Rows from block 15 of the encoder of a small masked image model, named by matrix and row number. Rows with one number belong to one neuron. Each number is 500 + 40 x the weight over its row's rms, rounded and kept within 0 to 999. All counts start at 0. Numbers have three digits each. After the name is the row's rms in percent of the matrix's.
After each neuron's rows are labels from the 100 images, of 14976, where the neuron reaches its highest value: "top examples" is what is common among them; "colour at peak" is the nearest of a few named colours to the mean colour under the peak. Only what is clearly more common there than usual is listed. The data: abstract colour fields from 500 small random pattern networks.
# fc1: MLP up (encoder.blocks.15.mlp.fc1.weight, 768x192), inputs 48-95
# fc2: MLP down (encoder.blocks.15.mlp.fc2.weight, 192x768, transposed), outputs 48-95

fc1.419 092:527455557492448527543544539478459487513473467517517532516478418561455501432406509546525503551555570566511540489499460472561477567494532522481519
fc2.419 097:498526521515501526451555422581555482480504461497439507512473520496479512535513481452480488478499487406583497502515560473470488494556511486524459
top examples: dark
colour at peak: cyan; blue

fc1.195 069:538552429517422506527514460433517527573508463567527474496457485464536434431543501554566429545524468498508448486483555483547454552539493473539464
fc2.195 077:476492557461517453461562579514461489490524535585548511497577497500515557463504465522443518528550501461465515446424501490432461474533497481528500
top examples: fine detail; mostly blue
colour at peak: blue; cyan

fc1.301 119:503592530538492529410484414512537506499481502513534495517403537495508471507511490486433454451496519534529411466572512482498520516564481483525560
fc2.301 111:486512533493498482520485394474516510510462477497476513469525561528504398512510470476599506498535469601481608495423508512497499488505496479459526
top examples: dark; fine detail
colour at peak: brown

fc1.85 058:507498503520507524435548463511458534486509448443520561578526465572481507546472504499486481514553471464516504512483500521444482469503555522531546
fc2.85 056:498504490501491517474513487500419506484506490526462493439368557504507446487491516529575480524579553441454444501501491525447516463507530483471502
top examples: mostly green
colour at peak: green

fc1.55 100:443558547546493522412485536501515531536450469471530538494538502476479564538497520538482513536474482474506530405537549514522452476490476559465483
fc2.55 098:499502438500499534506480388451438547540531474540524478475418531502517505508519577530573469498434476415498464516494542496538475516494472501489520
top examples: mostly green
colour at peak: purple

fc1.108 121:478429499468546440568427490461533527541543495468517470505476421537500499585586467494470451463468487575476474503453530516566558585513535486471535
fc2.108 109:484487447495492483469481523541568484436461491478540502491439518478460529507489536538399448501605484473472477528501496508433502534564494547441473
top examples: mostly red
colour at peak: cyan

fc1.221 077:483436517498454504447527509562503512517571488437544502534491452493558418507512536557464490471396540411561495550471486519486484512555487520436469
fc2.221 081:481549534470549500508457503557524453510551497525471508532483581471521445530498484373537525524513462619550505500464519492504491502478456507450503
top examples: fine detail
colour at peak: brown

fc1.180 132:505548498564556509477488532480424511532539471490525492492561438469500523497451531468487595503465458499462563500499474535457475557512432468511411
fc2.180 129:479467506519483490480465431526623509412539489487491482480613606490537433482514410580546532533550483472523499497492464510482526553488486546405526
top examples: mostly blue
colour at peak: blue; black

fc1.171 092:514526485491481465504475502499501512478457473480485573475529511518487473489498481466500530490501468523548533501526483581500519451500452508630402
fc2.171 096:541490485472536540505560419479521544440483508489458486537600483490477535536498531478472502486464513514497540468483523475510493517498524525505484
top examples: smooth
colour at peak: blue

fc1.545 133:517480482458497550444478484488470557570600539453508458471504439581537512446490459448562506472516468545525503492552536522523497402473458495451531
fc2.545 125:509515557471561493514539489496465519490524455554623488518577449506488485438520507575596495489486471473509477497484486471503503497539493493513501
top examples: dark
colour at peak: blue

fc1.392 105:478468487498470490551516478487477448537466478549563484504496474496533556549477414540625510469421500562488472468485553512492488539481489503512488
fc2.392 099:526539514479514511440503512509517488484503495482493501497429545501468406457519576483603507492579500478507541497502430524511517497529488526454498
top examples: mostly green; fine detail
colour at peak: green

fc1.620 099:502470504509520494545523539493477445483507534540475505435523525502509478481483541479572520490409488515462542499500541537517541554563481459516501
fc2.620 104:508604480493494496493537455492466481507562486448515478536429503492454511488501450497540484513566523477513487504508487513487489524459507542482484
top examples: fine detail
colour at peak: blue; purple

fc1.729 123:480427477477550409498379500552507456481558474537553487500474472518512437466526539506540520421548533520520517457505487525493483573503484456450493
fc2.729 114:458446548523475526506409475474452470512490517484379473522493507496492450500478467459544547594480436503495486542535586490533527513486510512514504
top examples: mostly red
colour at peak: red

fc1.223 077:489466483515460551460480457565516516526389519505518461502437514508470526595478451523605532505554463518522378590506579533473520493537529532527473
fc2.223 073:538537475496537544460464490538449481485523549505471487501431469516505483441499525501517481523456509467434423488455509500390524474465492484411526
top examples: fine detail
colour at peak: cyan

fc1.601 130:531504471458518444542526471544467469517476490506535507466578502483497449506518571534417528422536524453443551473557426505481446518485437474477471
fc2.601 121:497478510504498510441518519455546483527478530508473476477580577508530512495496522522538453524463462549553491522550618484378480510512497482437488
top examples: mostly red
colour at peak: red

fc1.367 109:504577451464470542521459441505459497494512550543472513488543546547485449458580516478554512501480526505491516529508481447572515450524518506591475
fc2.367 110:496474506531511524511519500518499503522489492485402466445524558499488409502498507423526447539491501529520487485516563495448526482496506522488486
top examples: mostly green; smooth
colour at peak: green

fc1.587 115:552474478585523580503530507465445520563513485519479553495466480569462496523473531596503458521554459540471538439501534554559507564543494506563469
fc2.587 116:514497487493512483453447529478530476479583595466473516439535505479488486432498458463461530459408491481468526511494418524568530478493497480385497
top examples: fine detail
colour at peak: blue; cyan

fc1.297 066:464486524552589478482496558512465393434498486525535458409441460513430417445484477541509465530465472549525460460550535491507437519487528516498452
fc2.297 068:501386564490560482471571480476535497490470473503439520491487516492527392518501491494523512483492532523503490488517458490582443526503503560501513
top examples: bright; fine detail
colour at peak: cyan; yellow

fc1.51 097:477444472513516476560478561517520459456547561461467477533515539449548539474501463490473479502523511604467607464459554461504540489462517495504513
fc2.51 106:552580504485532511549493512480587552466530489575514426531496510485475549475506579504561481490489480492566523502520470518546458483483489548504484
top examples: bright
colour at peak: yellow

fc1.432 093:470513532497483499554471495478553547478558514503510539480489549564564506476475451435557450557467514550447532448479454538477505557505482534598478
fc2.432 095:494471527492498536484491518495541479485546487482428496442496487515480520519495525456546470522490426453553519509533489497532483463471522510511497
top examples: smooth; mostly green; dark
colour at peak: green

fc1.586 097:553443474469479528510459521525452465480524505509412504552504505498512512482527481480386537524521447446465494535499468519416522565499445517534459
fc2.586 109:517552514476537468475472528480474540489533481531451500486550467499466517450516575484479477448456472490432520492546588498546517466460473482575478
top examples: mostly red
colour at peak: brown; red

fc1.581 117:424486511495531541523508529469525430479471439536535629455454516457498462604464440497471477571465514493477552451512461409521585440532563563499426
fc2.581 125:463512478486492521565453492549431501480484492493620488505513392508487440532488529484497489491473430503536479495486484494516510463521507514449468
top examples: mostly red
colour at peak: cyan

fc1.299 085:491451518524518513509410478495461512522515504497451488553475569512502517512477533461570516497526451527515506490497455531546503511530504505467517
fc2.299 088:510568539499520527487342565536537524481523506510559532434531462494491505541477509520520515475490565462521502476499550495531489487429500536522520
top examples: fine detail
colour at peak: purple

fc1.755 034:475442474503499520505504516534580490447573516451458487454541553472480455507549417469524468502518488488469576499439477455526604544514495476511482
fc2.755 030:518502489548504524515443416507549515539494472513507505525471448491479545575496544441493487502425462421488476503457452483545499512520522491506558
top examples: bright; fine detail
colour at peak: yellow

fc1.675 108:485548541500485506480537580500519495503447515478505502477512470470492435480468474456590505503447486469524518476491504474440463516487507482534469
fc2.675 111:498428514512530524531521397471502477543484507537502521509502489507483523532493533559573499480552580521533435497541456497361451486467474473507516
top examples: mostly green
colour at peak: green

fc1.63 149:519489507489521521445498517475467505485470528479593518451468452504479466517470529569519540540436450464493488578562460500532510478539482560447490
fc2.63 132:517483463530557488529446497483527466571500475485390508562509498491498537510488444494507503497538504588516492509508605499500502532497470448535493
top examples: dark
colour at peak: cyan

fc1.442 097:452442482506539511449504511509520520492575524497411550466501510537441467503517545530490503520521512440484535502490508455515512533481502470543550
fc2.442 102:498504496527451521454540511398585490475486518475540541544479501513490579461480490478422517508430458533514575532566541500513484470553497508483520
top examples: fine detail
colour at peak: grey

fc1.696 076:467533535588529442516564435520530504478483444462477523451477467558555508499463406536532458447548581454557528450483430543450478455463512520492474
fc2.696 068:436480475493536493500465529446495472539533478517519495525587578494514465457508529416487492509541557511476474475507488510504487491511527469520504
top examples: smooth; mostly green
colour at peak: cyan; blue

fc1.253 065:519538482504521524407372484449503544514500439476477472549488465491517541497440498470508435451498525545486521493467556543463431459452495521539432
fc2.253 072:501456578506565490461482496510526500518570470508475524455561459508471484462528574488421476495403511515488542484480445474515470488545450480512509
top examples: mostly blue; fine detail
colour at peak: blue

fc1.339 143:502542561515541507547515448556522483520532446504485468500454473471464483510517518558489452452493483505473433530533581455505465495553487459532471
fc2.339 151:487573470500584526528487544498505513449499553557493487518495434504561523398516544490518491495482505536527589483449466500512538517477495479472499
top examples: fine detail
colour at peak: grey

fc1.29 100:469464465487487541546487573528525365578464450529424459464523545435470453442542528492370452512576498459456526434536538495475522506552525526476495
fc2.29 105:509468465489523477551441475553448479509511480582577519507453520486489468505520479520392483547503506517477526479495485509466512506473514499489531
top examples: mostly red
colour at peak: green

fc1.399 105:414514504480470496465445504469509529535517480512500463517504498474474587507520479489458414462478479471496543542493510521484462541485492531478528
fc2.399 106:504516503514552484507486563511489488488501518561571483515615548493503528500477531495435511520534559543486519559504507524498476502542499477542521
top examples: mostly blue
colour at peak: purple; blue

fc1.470 077:454455477514548495549540431531559436475528512493560555509477457489538482476490508543468516547481458524526496525556435559477449532510458537437563
fc2.470 088:477494450513475455516451511501439506446496554585468485539445476515465487556485519487440506535529532496526514431457542509492492528458492461569496
top examples: mostly blue
colour at peak: purple; blue

fc1.709 090:445518420499508555475503446559527523487508522492458512518527519520499528568525482474469482479545520485493469479533458466472426530501478443548539
fc2.709 100:509400484525477500533496493454638516510458557448567527442598500500484445523514468511466552491419559500501533428496509484500516510486535494464481
top examples: smooth; mostly green
colour at peak: yellow

fc1.763 087:530521573491479421484452482467552512463500545461492452480476438527480417519514530415574487520507538511536561464552459541492559462500499508416497
fc2.763 091:529408505502504490507448519485566515515524479531472452482503460505499513524504544525468564432637470558537540516482527490477486525514458493510498
top examples: mostly green
colour at peak: pink

fc1.252 090:534551518558514522461501509457492518437480484574525476439559495434445493496469503501454515485496525512421527504536470490487488450522439516456468
fc2.252 107:522580512483505524512524483512534476482510475577461543423568478480458502487487509485589521506508489423550467497519519494437519501492435496501493
top examples: dark
colour at peak: black

fc1.228 111:483461537488520479480482462528502515503566420523590545495445534514573493521618524510426531486517526540482494547455528473457495513469436465546526
fc2.228 114:478513456468483503516486512519478487508482477563466522560510443516485527466513508479544513479470460513470454520507504484370488488557517451487522
top examples: dark
colour at peak: black

fc1.443 053:469490484507545511573460495502494490453457525455503525524476523448535513423536465485526549525479507457421466521526518449447483459548561492518566
fc2.443 054:486458511496505505529599483487598517455499516541538506509459502514572516467485525488503514486564511459516522456530469475465506485557516447427474
top examples: mostly blue
colour at peak: cyan

fc1.274 082:575567521466580490506490513455502485510486509611519415527543465475483418501468518563512572487521546433564534446518459555532475471471479476465508
fc2.274 085:479408496521486497451509403576441482471565510532501554444455453491479582420486514501472468541388477533472516518517540539436507491515474526531507
top examples: mostly red
colour at peak: cyan

fc1.155 048:484476504528507470512564512469509515502448446438543480476563518471498536523529472623628506457493582577507460527545461424465512531557488491487482
fc2.155 055:491469535501515521513464487473499479560501516513509519470449517496558473422496516498497504511565489571534423505488522496391479411465416512532493
top examples: mostly green
colour at peak: green

fc1.130 115:511531524419480475494486578523458441544496501532448470515479525482497482512484444455451539419482534568539554522505506493569569539450509516462475
fc2.130 112:485531442528514498500452600566501460508473457531479479511521393501536454487495488493486523554403486525531501481514511487529512517463541532480516
top examples: mostly red
colour at peak: cyan

fc1.663 099:479500495468432539476428437506491537562478532486577456443504498512491491508497486502456490538477476496480453533449564488534505526548523508575481
fc2.663 103:499490488509532474519378563520550535465497534553511464541426441502492505492484499475491518552471532506481558497526540498528533456483468524379501
top examples: fine detail
colour at peak: cyan

fc1.504 053:499468497458546442497569570454455508551423405507473469521470580525503543440496491456473447511511475480509466507499524510518437473492461460462545
fc2.504 057:479443500495440500483533492511487479526522492459534457558473559500475494473500444506526542542587510433521471501504498466482509555582504532543495
top examples: bright; fine detail
colour at peak: cyan; yellow

fc1.745 105:458497523485556479514505510484528496496498520440449502489527435546461419538505538539444506457459478501479490523482515490458485485490513506498450
fc2.745 100:511493493463508509511532506573497478404506472547570494540492574501504607463477476505431495485560530513487528484487486484447499516563508535539515
top examples: fine detail
colour at peak: cyan

fc1.706 074:504555487551508445517546457526442587459529534497450487538500476516494581546535522501460443432524467541531498450552526502546479451393543510452532
fc2.706 075:515398468482455471399439468544485498444502456530471497418656527495477583534489460532536573523541460527496492515502511499550496510546474511520510
top examples: mostly blue
colour at peak: purple

fc1.678 089:496506511462451516412558461448421462473450480430517550515516487503535428519517413513457451480460511484510489479508495566562550464510497512502473
fc2.678 090:483513493553544475519525611560558518522503527569518442448515493507537493470478553507429503490507446491482526471485503521515479478527551539492503
top examples: mostly green
colour at peak: green

fc1.321 039:481543458499461479484544441544489468506479513520456506507448421548460475556480458519457486497543596474476484546564468486500565547470512526530453
fc2.321 035:503500485512559502513472538529529483533478505593545491479461459514511479488502498551514500464471490516478444497516556502479504458458499537442493
top examples: mostly green
colour at peak: green

fc1.606 069:457499486509524508488480440535522416517563502566412530430469480514590489536479598468496520465428520481534438506558504553527592406400490514504513
fc2.606 078:471445457497459534471497443491517534526499527538423506543524436469486508463491500482591449562518504423576485479535511502482504483579457490450498
top examples: dark
colour at peak: black

fc1.563 154:512561493474461399504453493502503389518481529491495573512501534531535561515465496465500496460499574543470449498558573553559503539459530531528502
fc2.563 109:474526482502527519459448491527464499456470534589479492498298526481507417461508536457500513535453474465513510512504440526573507472497501480466524
top examples: fine detail
colour at peak: grey

fc1.474 104:485469460477455499510571568533451516566461527474503534525436513512486413522528500508400513480484527447506563534498512483490490528558528477536477
fc2.474 106:497511476504497476492473554473400484445475521509542527453500508492474510529494471563487527511499443501486454463525476496474511525425489473489465
top examples: mostly red
colour at peak: pink

fc1.43 110:571476530481548490560575461457511522496466489477474495523539548475487394447526498455508451538531535444532515452480482467564532530465541477402469
fc2.43 119:478401499471448506489508542477580567451508507443512498438609540506486509485498500538579486505462501524569512507485533517489470508469457485541539
top examples: bright; fine detail
colour at peak: cyan

fc1.245 059:451512490496496597517502440450557495530531506536548534397471361535470439467482582478444503515533540523480416535478507559472550469544475522550466
fc2.245 065:475513489493466495525476507510533521502428510526505473470368423500493463463489503488506476460529563477510498508530497519478531489503457504527465
top examples: dark
colour at peak: black

fc1.749 144:553522535480531484524487459549489517549536411488473510478465488506453504463486526456565379526473508531458424473521471527558510547578591507468525
fc2.749 130:487405488534484495468427468419537553506482480538633519540497500513462481556516481451537509492511530485467569514525544497560477501534454570527500
top examples: dark
colour at peak: pink

fc1.458 090:507462509551501525481461460509549517496463458526478527449488434547495411519500559586412492522526543492505402545553525511452527548587433594562522
fc2.458 098:528517441485559504536451577498481524449515486520489497519526547504474551507509568407401450495447537552430536505484448490470495514446483452464535
top examples: fine detail; mostly red
colour at peak: red

fc1.472 068:555561484512514560480566490525512554520454549534421535515502452505536467535506502525437493458459574474486590487551448485509521531437474532526524
fc2.472 070:526467534520510524528480489567607523499518463507609510533587454485445531489499505454385491501587462455515415487498507520510474497516493489504497
top examples: mostly green
colour at peak: green; yellow

fc1.194 099:552503533516566549520449501476511487565491478505475490489545553479505597459349522513432489553534582483488504443535526531498505561483483523520402
fc2.194 089:495492538542475513534509574508452517490548501491583489444603621489526556511480547525517508539497440493483507477534487490536533491500422505465539
top examples: mostly blue
colour at peak: purple

fc1.523 057:493496549476511484542473536494499572513504451554523550429521504494527524467452503560534467524495478511532471442522458588613472531516511457544451
fc2.523 060:505515519504504482472452450547551478518504532522555485428510595488509545460517506492644478467488509492499520489514420527507474452497542505496508
top examples: mostly green
colour at peak: pink

fc1.761 112:550470450478487531498433497511476454511444505501470518406488513551462570518517493438461501421526563502522494524528559495494419471558453448494536
fc2.761 105:521500465494492490465453502466506475455502484537520488591518528523509460504513515498501507530444500596506565545508399541474488521500498560567515
top examples: dark
colour at peak: brown

fc1.293 125:484587495476575495417530586498517542508463493524510468564524591531556491524508466496524487506521596552517567478483527444443504502515422567561441
fc2.293 115:479479520517503485493483445608483511513536515597446515402458517489509495480515479435663499534457459450424443469485543485513478499466463617490533
top examples: mostly green
colour at peak: grey

fc1.478 097:475509446500498480536539532454529469465446485456483522518570520470508424466472526506486492468587508462536557470498561473366541480489509408513499
fc2.478 110:503516476490464528443552466515490511528529535503546477448503469507482605552482496520509480557461485521490508493505446494340482502529470520485490
top examples: fine detail; mostly blue
colour at peak: blue; cyan

fc1.276 129:459457447526482530549502460510517506437498514528474542471465482487526505555504419521443526483509536542486497450527476498495492580522534494554460
fc2.276 137:497399498489564483511432551478480482438536476523495515618567481487527470483509444507551517548531459492530423443474479504494518512468545524489503
top examples: mostly red
colour at peak: grey